config.toml
train_examples = 72500
encoder_arch = "vit"
encoder_moe_every = 2
encoder_shared_expert = false
beta1 = 0.95
Rows from block 3 of the encoder of a small masked image model, named by matrix and row number. Rows with one number within an expert belong to one neuron, the router's apart. Each number is 128 + 24 x the weight over its row's rms, rounded and kept within 0 to 255. All counts start at 0. Numbers have three digits each. After the name is the row's rms in percent of the matrix's.
Before each expert's rows are labels from the 100 images, of 14848, where the router gives the expert most weight on average: "peak on" is the class under the peak. Only what is clearly more common there than usual is listed. The data: patchworks of several textures.
# router: slot weights (encoder.blocks.3.mlp.router.weight, 64x128, trained with AdamW), inputs 0-127
# up: expert up (encoder.blocks.3.mlp.up, 32x128x128), inputs 0-127
# down: expert down (encoder.blocks.3.mlp.down, 32x128x128, transposed), outputs 0-127

# expert 13
peak on: checkered; diamond
router.26 107:144088140140147112090154175113160159116153147128149110142162127108143158126145125123128117122138126153110122112106119100157119120111121178103124147164101152099142173136152147159126134154093123122124169143080093157125159124102155104171115132125129113145074092163095100121118117156149137077104104064134152121099133151104083098125152099144142167121110125123130151123108158110162136134152
router.27 108:147111157134128109178166133099097133114156134111164156149132123132101106148136143109099130101105140106122109162118119091146105140100163109056146130164173147128135121095149148127144111168141146131127112141086100123139119096113115081167146112110169104156081149162158096129139150145170112100142136098078116124113140118192142120110124124134132126150158139106128130110106172140145110146134
up.0 108:118097130117153171118124113127107109121107183115125062097115109145129084084107134147138184091126140109138139115122096117085147161102183107138137142111135145123110131176128111136179163100128115151149128157155152154086112128147122141099110117100121119101130118140154123125134121126133137158131115127141112147115106163090093100167119131159168086149095094140147132143152120143146172096113
down.0 105:128143108138148108112130124107106140170087110095146146129178072096107096120179123124151096100124168137130148115169122142164093166163149125144135100121159123132117124059103133133156140130136121132142191157105105118132128137115103092158143119129097126131137124125178102132118103089122139145084130123137141136130117108159138089137098168140154107165118127156131161114130087108132145099096
up.1 106:158127127155117107124159129119117108100092133172167149107172113108124152160116134080120117100104149154150148128137140145146150090100119105103126126118127119116088146093149170117113140154080183115112130132167119134142119140106136094137141132158120137136138157128090142108126137130135090108137173086100173130078126133122186098086139152087136157103115121111171115143153171124115099136143
down.1 108:129111141131147156086080130118117126144142148122167170089133092143149123087117132091151107132127190121148092137171121100134133114156208113137159131150127157132128145125146152113149110114123104151100118118092137117143138133080072124121211108105143116104150101126139162127119140111152137138123153156102116144170114108142098131100148114140109094109096128116120126111107090129138127113115
up.2 107:128131118112145163133131103126092114137153103157143124147129101134159186103127101109170132151100075175079165092140081159114128130129093114132134135144132096094140108129118133159079143097180137142139119108109117108112128130073102124121146124126128169152135109109085179109122096144100155146131146172120136132110101078128108133101153174127112110129160108137131135121128124153165142140132
down.2 106:110113149122136140164122123113116068096116145137117154122148137168100126130153170109071142101161150108154099129148115142169129138171115148121128085135127163132190167096141078117116136106134135117108102123113120144182144162125131125107181112112127158104073148132103102123097138128139154110107131094118065118108115150115113112123158078141108141148130140164136134125142133146131098123126
up.3 093:103117198119144153131132101122125172116121109134147149114166134138126137146147105121125089157149107147120145125127107125147195117133097125125117174101119148125090133083173078150180110118145166125137142099160128146144089130154109082118117101119128114123143143066113113151152116136124164110092148105145160099081151119113132136116138129107110132156140132155134137082154100131137083152128
down.3 097:104139110138143127095109128106098140148139090108143135133141146132119104154143123136175131118115133089136121098092094134105140123115133133104123117128118136117138124147130191091147116106072149144139124137142173091169156136151157129121118083148136094161164148134107144080120119114112105124208155144110115112165125111138103055125155140107142143110102156149151101136119106129152180111110
up.4 136:116128087163133127126118189100142123141139148111161144142086166133074066150104125122106117109149129103126120120152137109096152118138093125136115124155157136115116157130118157144153145143165117192162095108179126159121097134166112118115116136145099116132142125139117106150131139134112086119129128126172127174137106107154090142142090127125171170113065130132091127131128130115122105148092
down.4 124:128081112170125142143110133113162122127125163104128124158126163111122081127109165148086161074146118097136127106117095084156145130157103140124143146148117092130157128157118136114095136112123113176144080155154121106138144145161107075146122124166156089146165162165093111174120135090132107089135127137154119137091143110138120160177131094129136142098137126148145141128105112106145118143115
up.5 092:127158091117105160126115095131123144127106132115141145144101125131140088092105126149095162127160133147112132113137133131107117166123126091125125132090134120123082116132160113109188131128161149078131144137167137152179112172148121163086110119073134131108163141118110141109107124087103113152143117164156157121113144171108117094158122147086113127113088144180137110158161088129105129121098
down.5 095:146163135174131110118142115105134156128157115133114093138107098144148131077111150156180125138143098129104128144147114127112129151134146088156103139121120141133075110116131107105135147154126097150143144162170139127138112143138144143145047117142144135116120120158107130109114158089060108156156148164145142093110143099099131129174112106137115139087105139176113148129123149088129156089153
up.6 105:179126095174082115128085107116105151139121129129165115153115164102088079121114122128139136151151183131112091117196141100092096148125152144146147121149105130120121133113098139124139154157138153160119152110142098105152118149120122164121159134164108134119142171128146119122097128119098093156124075136139142160192113103112124118119094129115140155140108103139123091142128115111094099116129
down.6 094:147096135099115145142123132159129131152120147106135135183117156095093091156094116119095121099110103080078122093096130140171145107129142146110128138114124125140136091153111137110125105137128127159144127153159113104138163173163126075125119147158073100135132183132084138156165101134140117115097131094174142102135131126133112156126135117121174119115136119117158150132096127114132188143096
up.7 092:151137065131126148132127172146168123116100126087139086084134179130159131118130150146124130101089117095139163111156117134132127095103146087114108136145123152154118156114078118125148123161120114168132097159148144109105143119144138157113133119121164126131116130117107153127104160139139129176138132123163152097156113105090107104156124134160182177140108073130152131138114095078124132131109
down.7 099:164130120090115141067142127105118103124129144132090159149135111146095114146125142137120129151132123164156128132122165140090124139180104145116101098151106094144168127088110124164103126141132126099142147101110101118121158126156108124108113133133080145156167139145140147066150092132136164099151129135094096084105134166123077126163150124086134116167165159122156139138154168115118130115130
up.8 088:136133138110139153149113137142133083136151132125119129132142088104143141131134129135163109106120157149065124142121116151090119088153122141125074162124150119149092104159114139129152104093158130136096132107164128101146097160149124131091128158130107127126146159139113139123124176067112113195124179157130121124129160106095112092091131145120082114110148120119089163173116147136096156109115
down.8 084:131153141103132120123138110106130177123128125084167135130132154151130089166129124128103097165082124128190107080140149089140130124123088126112133114116138113130153149100140109123098141124108117144149126105102164138143118157151106114147165107089193165103104125128117127118174084140134151061138136134068133129135163162138164147140142112118124135159123162090139113123126106137151101132105
up.9 096:083112151151126127110101086160161141139139154142100142117125204152150149138114119145146095129071160102160118114111145110123133123182129143153129104105118092109139176145140132125129159063104108151103103155126129172125140137133118149118136106116116128111137144093152158134127121089109159148143117143119099122119134099119111154172090122133147133125113143102108092145074140099108174138159
down.9 099:103154103114128156117135105135145126115131136126138129130108105139103126103160129158135136116120106133138167130180099106106143116132104139111125174127170081112117119146077105107111131159171155099107152097152118117101159105162115107128128164188146098152123152171122136088139129145142125081113147126145101180145116147113184146122105149123140149142172130139077115105139092127113076111099
up.10 089:130124101110111130133131116156090126128128136104133123117151138174143133154127124147123105104180125116097138123133181154122129119174098097133137113136101093158103109126155103133145121118170169116123102135150128140130105127191176108118127123124138122124108113084183146139115133102107131186121178171127107100127087184129128116116061147149124100132149134102094128176099112137140123119112
down.10 095:140122135167116113108153127113114111156162132107140101142138110135114103100157157169136126145133138151145136140129069115094123126100171174114092152125108130077109127121134138123184126126086133127141152107181177090151171114129173131128046091105127109137156144143107148115145126144110117101140152127148139103166122120169172132127120103117142149105098142133114133095152130103098128123128
up.11 123:113158150121110146145122143100131124140136147163109195138103115144101111125122108139086094134104142118103125136171124110095154093128087163123116139128186144130123130092108097152099158099134117133134074122153141116152152114125088122153126167145082138120092115187086124164115148132136124132165114170148125196115116116142170149139129140088130153147137121118142096104120129153142105121108
down.11 109:134116127175109113142119128123131123141130134163119137141109130122152109122145165164075128100116115109097146115096141103193122136131109126126151164123148110119115111132096141139100151078141095115110108155158091081153103156137133138144139135171184113091132113146116100163073109084132100133093124107160127170156143083136145171117138111128151146158148122124124130087104117107141080134153

# expert 23
peak on: plaid
router.46 114:124105117142123165127128129123122104122092131139115130089151123097145149125139132084143144110109146086095159081124114108104153126078130122103126125118123114162107137119160149140154105158128181068173150123108148135105134117150103104159135176125150130140155103153097116119147115159168108091134133102123162168092119145119145116075122142157141142141145068113124154154165146183109124124143
router.47 103:123112126148126140134167115088098102161108091126137157107160103098127147123135115112123157122122156127124100117097159113118135136079123130119151143138109113121125072132178141184132102156141132077184143135080144145107102143118118128141137149095111110146088090099114139166128098136124138117160129083153123139139118157177166131087122124109116117133174095154146169118175140150132132104133
up.0 088:137129119155101124102142080153118157119106140122075093146139160110119115151142097137119121133094084105162119147161124120074152100150139126107097102113162109119108139125138113085132111122113110147125125150154152128135171139142094113112121175089163090105145123103129179139116162162110175114148132175118089099151179160117117154152142149132115124167093091122138118116151104136104118138125
down.0 081:104125147150085099086101158125143137148124153158133137110145115089139159129135080129133158151132131150115139144098146138133080127140101096119139104130136137163140076129124147146087148123141093096140118144159185090105146118117145128091068139120101125189133101105136117139133106093161103139106101146134102116128139136099199135164115167160126105129121168127137135088125102136128149128123
up.1 105:108139103141154143115114130164128138112142125110134129126083144118128153148128143102128078118126148103131136139133106149155187134131105146182148149127145108136139127128141132135128128166115081156087088179132118099144106125087127146169119083149137137140099186090134121090115141096113112171136084163120145104127142101102121123160153135143138156112132131131115132138067120078144185089134
down.1 106:107121147128170138108143166113158083126151118119143170116131139159149117105114130103151157153165096087125154147130146095124123106117119133144174125130162172115089118105135145134103125155164127111149130105111121111127107138184116148093162147120130179104124109154135153113108161144129149128144096116119106152130118100134119112092109120133107100106140084091054065165124105117145155142113
up.2 091:123177126103126115133148125118170143121124121133139120124147153118112106139082126173091117138124133172141135165156137135165133090186095113096098112105145148159126174120095116148146125124138136113114135158139112106160159141147150148152086126134152099120143150126127128180119159110137101127116093124112081114178153162140116066129092115100119148110084164122117119082129140116137163143097
down.2 087:140127118128132100134178146144151144152104120146125096106114103122085143145090139167112133133105154135162111171167141132128128158088145130135109126149129125120138112099095098124127158100125126105109122147160121152167187145155164114144073118137095057129122109117142121109143105065161109137128098124100184138098119131120146153176113165100138097097136128117165131110125146112144143121141
up.3 104:158145132088109105178141124132148129137141125154165143126102138157150135118071114143101117132140084156151123127184158140107124145114102112141155150119137110104148135099110099116172169135155114128116087161143124128140154123101107126098099119114126122143119146121112146146119133149101166118146070220107095109130115122123068145145117173112135127097119140146148108106143166143129156146142
down.3 098:103132138134146138115120114118149119085095144133107153085106116119097143153108127127119155118119161144114162141122081176138185147136103128111139111104199135157093104111121105117124120130100140106116088160120146073153154152111110110138088144159128125150134114123138174070141096130145120147114138158111120145142159127151057186149122137168102134136119149118117112112107144123109144106124
up.4 106:156159119139138115107093086138124140148124126127113106157105131169114120118206121141122121156138123112132156128094169115123106151163079170150104104093091119091092138146142142122136165100154099116161113104203150119128138121168152144108143142136094123074102108127126160140103098106124121171128132145111131073140156114155120135125128117127093122124128091129126116149137086117116146148116
down.4 099:115127100096107132125186140130128149118166148147156131173088156126127108098102102093090149142150167132168103124121093150107126130144114082118096122127145138106119126121121106127104097150135159167110094092149108145102087104154125134170130142102089152105083149133154117145160116127166149093129145128142150136121126150096068168088159132151122128114147174138114139125089101116118131106127
up.5 102:139112153144141102142120175117167128125152126109124121152092088143110110107121136159136139084106115064159094141144152121108118141118147119133141137138118133131100163129057107115119138156172134112123150139080141151126147113129124149129127122096118145156143174163121150163142135146129117149115138130169137080088127127061118116087155110092138152119138126147078127134133079150174106125101
down.5 100:132109086109165126100109107174131110116114128110139068110133186122121118138120115145127150099071145155130131126106117140142160096165115190105152107133066112127115104127123143121138113104092112118125146148115165158118096130139119129131126127123123121190113120094125127160095068106122120076157132156098141153146140133156143120122128097100106160154144131138158122152142128094136161110159
up.6 093:189149122134132128111089152097120188155100117146096145138117151160136100096126101144129134195111140128160125126126110131141086095155155141140116110098120117073152140107128136112099130128117140159103096130117103118154124095154125132128170133101091104142106163152156186140129138109150140165116138121102102133123150132112085139168146143158100125076112139139123103138082149098115107129149
down.6 096:128127094125122135113174142197144124133186133100174140133150089134099113120087113131107140108096154137153152132117129151079117137139096118152117127174136109078128109122162084101134103115177139092139143135155122092123138153184104106148084151104146105115114098121153137101130150138121146103127106131144116109162125122130141116101157150099118121173107158117120167120101116149119131152092
up.7 088:167149168120108142143121114146115141153103091124123073124146089093154122182166152129136105127132106166102118116107158138105099131109122116111112162139097110121148139121101111105122161148148072162111157107113100128129120119142120144093106175090112146085148094141126149131141129132135149088173159120122125137132139114121128128131093117111155131126146123123166111059185160128083124161119
down.7 096:086146122120122089163156116151104080117135121173141109122121111131111141085133118101116110127155119118159144123126119134123112109157166123102176102107146159096100113146111161157121150161130127179077107133116153162142134122147116119108170145145101081168130132091122096145166132134133132130068126128148143136117136137116167142120152122137128076121128151167141136105094142170150093075145
up.8 102:146121092093097099141118125155128120128161125111103097128158093120102167114140127159131110176116097156105127106114146168114122164147129128169114139126102135135140082113109128123116126126178129143125123124229114111179125097175153141108119094099152155133107134137131162150123143125175136164125153133116109123109115144109123071126153181126149135130119118103096111112119117093144115137128
down.8 094:108093149115123089086138154123090135130140129151178134127108146140142128105100130153096165123110145055122089136114126159141107090105141142134153091126106095104107164126129140119114116142070117168124145127124131144074128134111133178116184137111108133132142151105092111137155075131126114101153102155127127119161147145174125151109139127133142135141144127131148135113151093160094116188132
up.9 096:125107122149115118083147122138142145118094150130151129125147118127178151104093140104139091074125157131131095118152141093147088116130108160152118148135121125121103136158101128190104120126133076132157163127108108148122179176129148135130124121073068131114146165132147093131100142130119103166176118135140114142097123173119130094116131113124122185111113161138087139117120124131166140129110
down.9 098:148113095116137156162076091101169083138140120071109095124156192139138140160133128110116096141116141125128118137134148077150138107123145127178147126102157107135139104126152157154125137145150098109124119155069120123162112149134101096088160088107131134147132146122098110119109117165146170102151109110126140110136090140099155160133143087132129126158143125123122139134125141097117118092176
up.10 114:133123088110133134111118087122142117104108131104113157195153181159153141171172134141134148122115125084067077108124161153128099150169078133096140130130084114156139147128117121133148142134132113136144138117133148126130098101076119155166119136072108143103137133081114157153105134122161121135142144149138096131114125121109159124143139118102137171119125089109168122159133108116095141139126
down.10 099:098130102109142136149151130117100109135130147131119126122098160134125140115132167139143131131153094121170162116122101111120151111155135124133147101136154132111142137143168088107085087131138114152091127110065128149114105095123108148124253119127147108106128142156130068137157103117105122100120133113154136113140125117158130119084154120096114135126169132145105127142119100125136129083157
up.11 095:130158113147111124129124079112131105133132147135115109148108107199149146137083114153125113136104147102128144124072140153131104152144090077115131129117147104152154113142132117108124123145199119169130167143087159161100145137129131146132096123104095137087121132112178125116113141133124127194148128137109133143142151155117122126115129153108147123136124088139102123170077080101134168153124
down.11 094:140079131135117160129146130167105126130080143098163098075121157103122103118150115077153163124093128157124122115137129102125151145121153138142167141128100132106168151127126121111114121132079119089129109148118105113174101125153127141183048115140170158153155103116119111122116138106121136085155124107127122162135073157134144113141137099143142175129154122134129126109104097140133158126129

# expert 15
peak on: diamond; checkered
router.30 105:187142084118079121155157125116107137138156113108158126132104112130093085129103097137111096150113156118108152114150140149135080133115139172123143149116137173097124099127119112112115082157154165168156156127098109101105156109145133122164133131159102122135094164150104133130052150152113123130152138151127145143136144119135103116121163132092117130173153135109093115172108139154131119113155
router.31 103:133136152119154139142188133118126126116138146125189138114141112149107098142085132136127117120117151131076122130135096125144182120111119076110115176169175139098101138134128146134159137139169171121160119129102121133157072121176120121135116090137118113144115154124140114130169157134110107122098132168155110136092123143144076111095089116153139096147093108096119099134109123112121116121170
up.0 094:148120108146150089125180116067151137110122111083141098116110127153118134116137161110126114080140127127115128113108143121129126143135082136165123129098130119144164124137129149156096158106132123139185094154209164147101122144105104131152125125101093137109124133078118117187117102103108095114144128170124118106150108119155133173126113123138145144091134128143170137138135133102153129168093
down.0 093:101103155166127137109072146144137116126107125130138145149141154092175135174125120114137151129200098121147107162133151118143127116146151091143141108138114124113122167151115102115143124131119125111102181129101121124172127096132110163128167129119180117131096136147115174132128091122148102148073134142115103150144098132121123091144120116164078115151124145139091122100122083163094113096110
up.1 097:126090149155097096091109130143113163134109144123085171143085102113145133114130118160116138099124117134138155141089157133092133082103162159184134104106143149093093135121147108148128136085083137118141112136112134153145144137105149133132140132102070123137152113127128150185170066140131147101135148138164137113118132131108149137139144096070142132119117111131096138107137101166157133160122
down.1 089:150132164177112122084133150110157129170130137130141106137144159154133105123170088093147129106126098119110136150123092134135120152090121095150100166142111124095100118137125152135169087135138133121123103137155098168113106130142157121128164133115133103105085107126122130120105125139135117132148132093079160184157080154168097143117151126154135148124150144127109145056135153119144076141107
up.2 105:120118131162114141141164134179058128134151122149152054148149085099155116138138129113111127117165129203104153143157113097149145099108133136145112175119085148061121137143106112149113157139110125098140140132163091124154144140087077137121128131127096131160144124137148103139142091146136109092134132151109112094140126140142157154126113122113133122107126125151092129123149098142117128134114
down.2 103:111147126196115130153103144123127091161110137125138193148119138123124122128111141122138166127127109074097108132116135131096134154121089129178129160115146109114073114141105134118084145138140154102103102113095124102111176135173159139144186111143118139112125121110159110126135119122137113087132159085138090136113133100125127104149110124148125124104114106108135104159084137153176177118102
up.3 102:120154102187130140146157138132119126133120119122104083065059098112173135126124109111144096111151137158123131119136114116107129099105100122155126154133186116135105116128103073152127144153079104129161175198134087142146098098149126156144128136163108111158141140143121147157124132147143144150140143121125136141131132119106142108120136120115138154146131131143129121100126140098183107100078
down.3 093:113129124115098124136092135112171135121162143159143083134138133142104137148165136135121146132122092138125126120171130125112124154135134119129159116128124145139147094130160164143084114165109155127118121087119160122100177094140118093104222118118120139125091156109103127116163118120132092115137153119125102108159146112094061118136099112098119132082167110105125126152084139152103163146138
up.4 107:118055139133125103128090097146147131140153145104114104155141151147136118180084170141127129081134145119144142118091102104147144158142130109116143138109177132155102101119154115147112135093115108129116120192123114165128124096114144139139133142102145129080150129166133135109138100047150158120114147124092153099156161100139106127126100136105148108105118132115112141167131108127142156167135
down.4 103:172130144072091137136148120155083116148113130147087130086107141135160127102157115103153149143125118170153145082128135100091113160160152086112136129140115105154089125142124154129167122110133106125141143100170141154084090151106121120143171150101171159153123137135127147134147093170105106104101116163138109129152115162094103132125134137146109113129133120158123122101122089135153086094104
up.5 143:099081149108125076129080096179111117130166126141099126163154176097135145153181119151119161129124094155141122138110145123146118134149115140162128125114128097137135099127141159119089141098110123108087138114119146160099151149103164090139116134113147125107108121133159097103125067124098152136102152128104123121149119166133144169130114156134129124130142147135181087118142135159085168158125
down.5 137:120126117081102122079111142164143113115158115164111108108141146094093147174113121108170135119108091165160137130148138108176097061133146111127121163105100111140112118130163118128113097117100124094107130131176141154147165166102171136138126125127113153146133113104178135097112111158115151146097130129132163109141145147106105127126121160153137100103137160127157117079114144126105170135148
up.6 097:095125090083111123135129091129146128138145130121102095157110135151133121204136167102141158112116136127099113089128138112144117177101118142132126110118096136134114109114122110100140120136108159176177141123097119155150098104165081109056139133130094126124155127131102119143150148111132082136150152154150129151129133138094108134121105103130142170117126140089186179111145111114096131137140
down.6 098:121093129173121091122146121112115142150125165124137108140135198111108150135123086139136117123132157148119113124163148133115144125106127133137171161112112145111118090136143113129093127145093097123124092133112107138122128161103135153135247123140128126117153168113135111138123139120155111110112151114113093180148127138136080087130130095102113129099154143121142094128078161140117147110110
up.7 099:119111126113121113082099165180121121136114129093101154081162063170082089143111118150122147113150140102156111108124160162139134101134136152156133141115154171122114122118106099131145137141130078115081112108157095091111146150170101102127156117115151146121111122104166118158127106133108114142123155181171151099114119143102151180159120144113113112143134132143142127132133100105135109112137
down.7 086:132157145168156148168111137113145106126145133111121100125086200093145156127145083134139135148153106098153143125090139119147115147091087151157148079129113129134137112156121160121116107135133145135154139098109116131128107073160151143120176105162101101096176104133075159132169137143143096109124123106100092133148120083118135106092105127124164145124147133135123135125130133165169141125135
up.8 094:113095123107109115125135138165146121150149096127147120158188154157115143118134130121151111130112104132132114108146124150141120106178092113126124133145133110164112122072121133110106135125190057154137103117144117105132120110120074144133160106133136144146111132106114161197132100107126140093170150128155154120155116139122119159122107151082112098117136135127181140133142114092079174111118
down.8 101:110162156129143127141112122084142114069115113129072147125096115136163193108133107159119145101170115146097177137100158149122118104133091122122152123084104146102119101155129123154135118120115151115119161126138128158108116134137186116125186120134143133105164098092148147115098098130104123134114114143085102130136148143093174150114126167135110137139117132087111135134128129135171120126179
up.9 088:120097141169102114090109081172124135121148131100083088134118144098137128143153130146104118166152147143089116169118166114139126057141161159171153183088107125125137099136119135145122087143133138136111168150111113117160152131092128149086117129114124134119121143120152116157142122135130163178140137163116130124103107157104140130157132090114141123091136118093166120088126107113143118163108
down.9 095:131117124154171093108154129171116182140098134125134102159150130111129105087108072087137159081139122123144133159153118122132116165125139088178133129138093101078158135136080107139111172167126082142119113142163097134090128147148140159135090134109096133118115098078114139117135137139119126124107154101111146145162097142138124137129113094113161154125119104153121122142129129170146144096114
up.10 088:159141177152143117101145094171161146120138129122121136125119110113129150092150119126092138093125127110141134169137171128087146119110090135081121131131151144141139104104132101117115119113142124112107101136167155102127116170121106083178118110097129110138116104089105126152120123090156153135145166126149130146126151204151166148139118116182107138120110158145141104065135129117127133149082
down.10 091:107135118157111142121101116161123115102104150127116137139112106144105089108143156119114096157135100121174146137100131125110111111163176127172119187141153128130148157116103109135149120150117150149123102146097151112152144129078132120140080146162110118133143124105130133190096123152143079149131142105071178117110146122114105122149182125132100133147110121109153135131081103144143062137119
up.11 111:140156132133108152135076126130108109116129098146175113119135138138119111129142112178104112138114117137108114120125119114132148136123111095058124208094164138133107181113120152127158076121156122111142157106167123087122147137102117157189141114096123138112096134114160159136101162117119141148170148121118094118138121120160141126142101146149103136156127129139135064116136102130130163156123
down.11 107:127160194124102089172105174111137144117123115166157132157100114121113116109103121165154130139136135136104108142110084116128121124159119152117123156126127125179138109152094164149117076108097141116093129140131131131144110144164110152158134108149174106165139101161151135120111084104166113128134127097102110114117143065109149165118161107115098138143123105163148124114101141109155088130149

# expert 12
peak on: cloudy; plain
router.24 094:173106138101141141131103128152130110188141162118148131094161157114116118105147135119145147135130137101135083144114125119125153141116081149124103102138099067092045149167139106146145134115137142101150147163085109148126103136126126123137195155118121120153112069134140134130094061130120111135148099126098140137116128108111160120117127131155151128087169134127121135110147116133112121124110
router.25 091:141101116113121132123138141135117075138129153133135118079117149110144105124137171125149143091131127138110066101137128171110187126104155151145122109100102100101127104140154118093174153115152135134085137168124112115140129136100132092138087112111117112121144077158125131113127115152126164077150094123116145123129216104121134121105161122153094163157161123130123128110142117149104112138103
up.0 097:133146109110087150167171141126156142099114103097098097147152148076090095118121128108098111180134084181121153132174146157138080150121148153119152148121142116143127175097127122167115154130114147107133116126151145116128134150101162149143118137145116098139146142123103127119122150091152111125132134084159134122123140111117140122104100104115126172161126146157138117168125153109157087178082
down.0 111:147117094102122145126103112104118131117158123159144121149110150116116132124132135130089084155109126111124107148121149111131124147106137129130134149112103080156159142109151138114142146130112131107127115119142141129158140152107168127119000124131172148099158099094087115131118150144088117116133158142130126130151123121140184129138108119130156153132117126151133177111156124133146135155108
up.1 078:131138111123099119143138113118126168091096109131094136158146146122128078148155098108085115171141098134130173194115162130131093132140127114121113170147144147156124143105092156121112128129075178154140133113148137123109129152122151130126093151139130110128104164147105103148135165142098115135101165076125134114168103166137151113124131106127138108148110159132113125155156111122172156126193
down.1 100:138107064143146091120126105102117146130126137140168121108124124106148164133130133115081097140132146145136111143176160141141133121123133119150129142111124111123114122122150123119123147124096158125097128132113134118115148122109146129120002126135145153114155111088132130130133167145125101117127158128084125116140133168138195142155123111102134152100084145151162135128179127111165152099109
up.2 088:122114182126120179109119143114127134157122086117116108106135116098116125133113121163124143129097122116161144139100152093146127125129125133092173110195129143189134159137163104117093075118117123183154114085137135103071100126139112145134123128156142122115141155130107063128156133165120103106130127132151144173160109131125108136129104119095158129154124125112133109162170145105097109139132
down.2 086:117134102087123165123129093108115108144101089122116110130154172155130171144177147138159126075114073130136131133136144139099091137098192141112146118092153098150115128124098136098143180099079148149082113120130150122126121114091162124161159138143111110124093148106116146165121168147139160123112112145133137134140122137156091100136125133142122116124125119120144167133078092155150119134155
up.3 098:113141124187113123107155108111100122130138150147145139152142095112129175133080091091143127113189090176120132134096117113192127133128102134141088123135135130084141120147145163109116130115111177171111144064140108141133105107145129130133127152125139145160135128136088114153139131111133064108122122130118099131143152156123144145099126070103111098124128169152102132117134160117115108103138
down.3 097:151151163102133107130097124139142118121143130138155145120134133133128144127129173130147132123125138108101155157166116094075118111139109137137154122160156123197148108107072144167114106152150093119145138157099130103163134118160163102081168143133087071119108152147123137119124109109153156125139100114124124135151133095138058154147158119119128128127143104118087107105111138133118143058131
up.4 080:124157120132124112100112094122126125164112071080123178167163106179108110141133125137110157112141134121127134097144185100165081161130152140125153114140122114158131108091129098117138129192123092107133133131135122108114137159154148156109116116150163106131149137157145152128097130075122098135138158126151128102110099144148130115169115132095153141142122112120195133172137116130092140133142
down.4 096:162135092144135130163115104104120150138146142158146136100148172129160124121145140126125119134133131073161119142149106121098159112129118175129129133111130097123133149157120132103083146090121158119109122132116136177129133138119136094083019115155126152155123167081151129106116132130116156113103111148135112119134118132124196131163122118148108137121078105132122116114161107134159142130089
up.5 103:137170081169140114110119093147123133136167110121125119166100147157138081148114115138107120142144126090123126146124137137142133129186121108152124135095116077100144139136098130126089126149105108145124114152132099124117171156122149148136128140154133166122136150136126113113170138135051158167129115136139138080174125115127079144116135134155113131140109180113109074145081099145151156158133
down.5 092:142142171133086131115081149136143108111123140127126155113133143129091127138142115137146175117131126159139146137088124113104148101110125159132137125138118204140095163106158175139166099081146097129101116140107135127093118126131094114164138184126118139149128129134156142122112099108191114122127121149119148142097106131160150122127104111119120119107167093123109151146059181096148104143122
up.6 103:079092119100120140116122065085100079119098141130129143114153116088150141118170148100151130141127112142113113104093129097124139171108150131133072118112103178139132135120155166111161128126130144116146130062088143112104143129150109146156115140086116126089155109123138141130162112173133097127165126151130112149133188130117113133088117091150131152123132132173149120118140124148112139138142
down.6 105:089143161144155131152129177131153139140127153116146107142133111128129132139140109115164151100123120117133143121131118138116111106109133107100170093166168127121136110107107129132119156152124086130132117116133141107125141115144143123136255128119102091139139151133111113130139137082116131097119120112125165151129095111126134125137155116115109077127135141101148156117083134113129117123153
up.7 092:130114156148129082089126102094161124134131115130137173132098105179099177098093107112143113106128106127132147133118118127149117141190122139103112126125110104130153142123119144116129122129103166202134175069159117114098095077112104192135118118151146160143135134153124090115131150156156104137082132095133121170116128140157123133091111144118149142125121148121114098110124143146106124121122
down.7 101:132130103102079135151141097191122096140151102092127135136136174087111124145168157109118115152118167096089116101121158121117139106141139126130149129140152083101074105134127114114120156111200124120105126180145141135150168114134148137149067103120116088100112109154141150114118118129115187126104122109153110107110130156122142156139131109139160140109118125107132136124153097142143139090144
up.8 115:102134131130132101156123147117073134105181114166102113144115116120132131166138140157135124127129124134053060145104159081081118145150100157132107178159126117119139132117155094167119108131107139129140112124106158150139109133110164149141119131145144104153152123066127096124116133128115073141097141141128113143124112130122100132164127158119136154156119146167177138144132142127100169132094
down.8 099:160147119125109104126100133152128140120155128147137133124106103122129122097089085129101123137141120115118180125149104119178141115167127098151139193115177158133113120124072123139122145169130142121087138175120118098117113132103098103114170105139140103152164195151098107095132171150103144110132123174119100118144157153120098092142157111129161102148115104133127093150137160117133111114132
up.9 101:127108076097132142136142145138133116130085150151131152138135103154131148074075114102126147142104141111120169111149120134167170144107150122124149127101159117104153130154129086099114139105085141126183134131110111101153094147136067091148142128114162154126135135163103171119153113153089121096113109123134134137109128147141113160133179095136115092109118101166110102130124164144139173098125
down.9 092:148192140127153114127154149161114159095124123138108144090085059136111097092103123095107134120161139135155128127133126125098135102103106114110145141146141168122136118090116156123121133127129150133153124141140159119173127139166130132060173153135115118156110165116154131121142081110089140163139151121145117136132150077130094116161141160100134112090103130105126175151106165144122114124120
up.10 107:146140106108122161118119101154157147124108137136130124138122138142114143120110135113115172116118141127113132116115122116141114105143140105103063115114137134124143128142108127123129130124117139139174092137147099143111116160162113173116122114104135168127116126143117068157210139099139163126159087127133149134087148168135141084119084123121083092170091140111125116102138106184097125197122
down.10 110:132149121110124157146120140156119168109137112103172150151167135135156199165137067113105123134121177120099149114143147110137127152119083166100115147114135144127123113124125132141137134167129113162125060123119146128133169126107098050157122120131131101126126143115121160102113100117127103151104175134142131139133171118132132151138160126109118134117079099107138151142131117092121148096088
up.11 088:128132120137102120127137138109153101087154153118122137128142057151127144091115119145127158133111156133156089116118197157172102106120170129119157124176154133142149082125130109101151140141126135151115129153129102118150162127171158130136108078130150126128105127126122151160151151136162154122152098083100135119139105138113092129134110115098100121178122104153143077139134089147093170132107
down.11 087:106104090130149121112139110161090156132130147171149130101103145164176091120154179152105109137134152177122141127143096140080128131118118122109160145094098114119121154141140130150118119132096177141142101093128151129116125133097113113130091135142093152172130164098162131089149101176093161150091118129146131130127125110133193143155124126125109132104125136146131154136117109098120105107072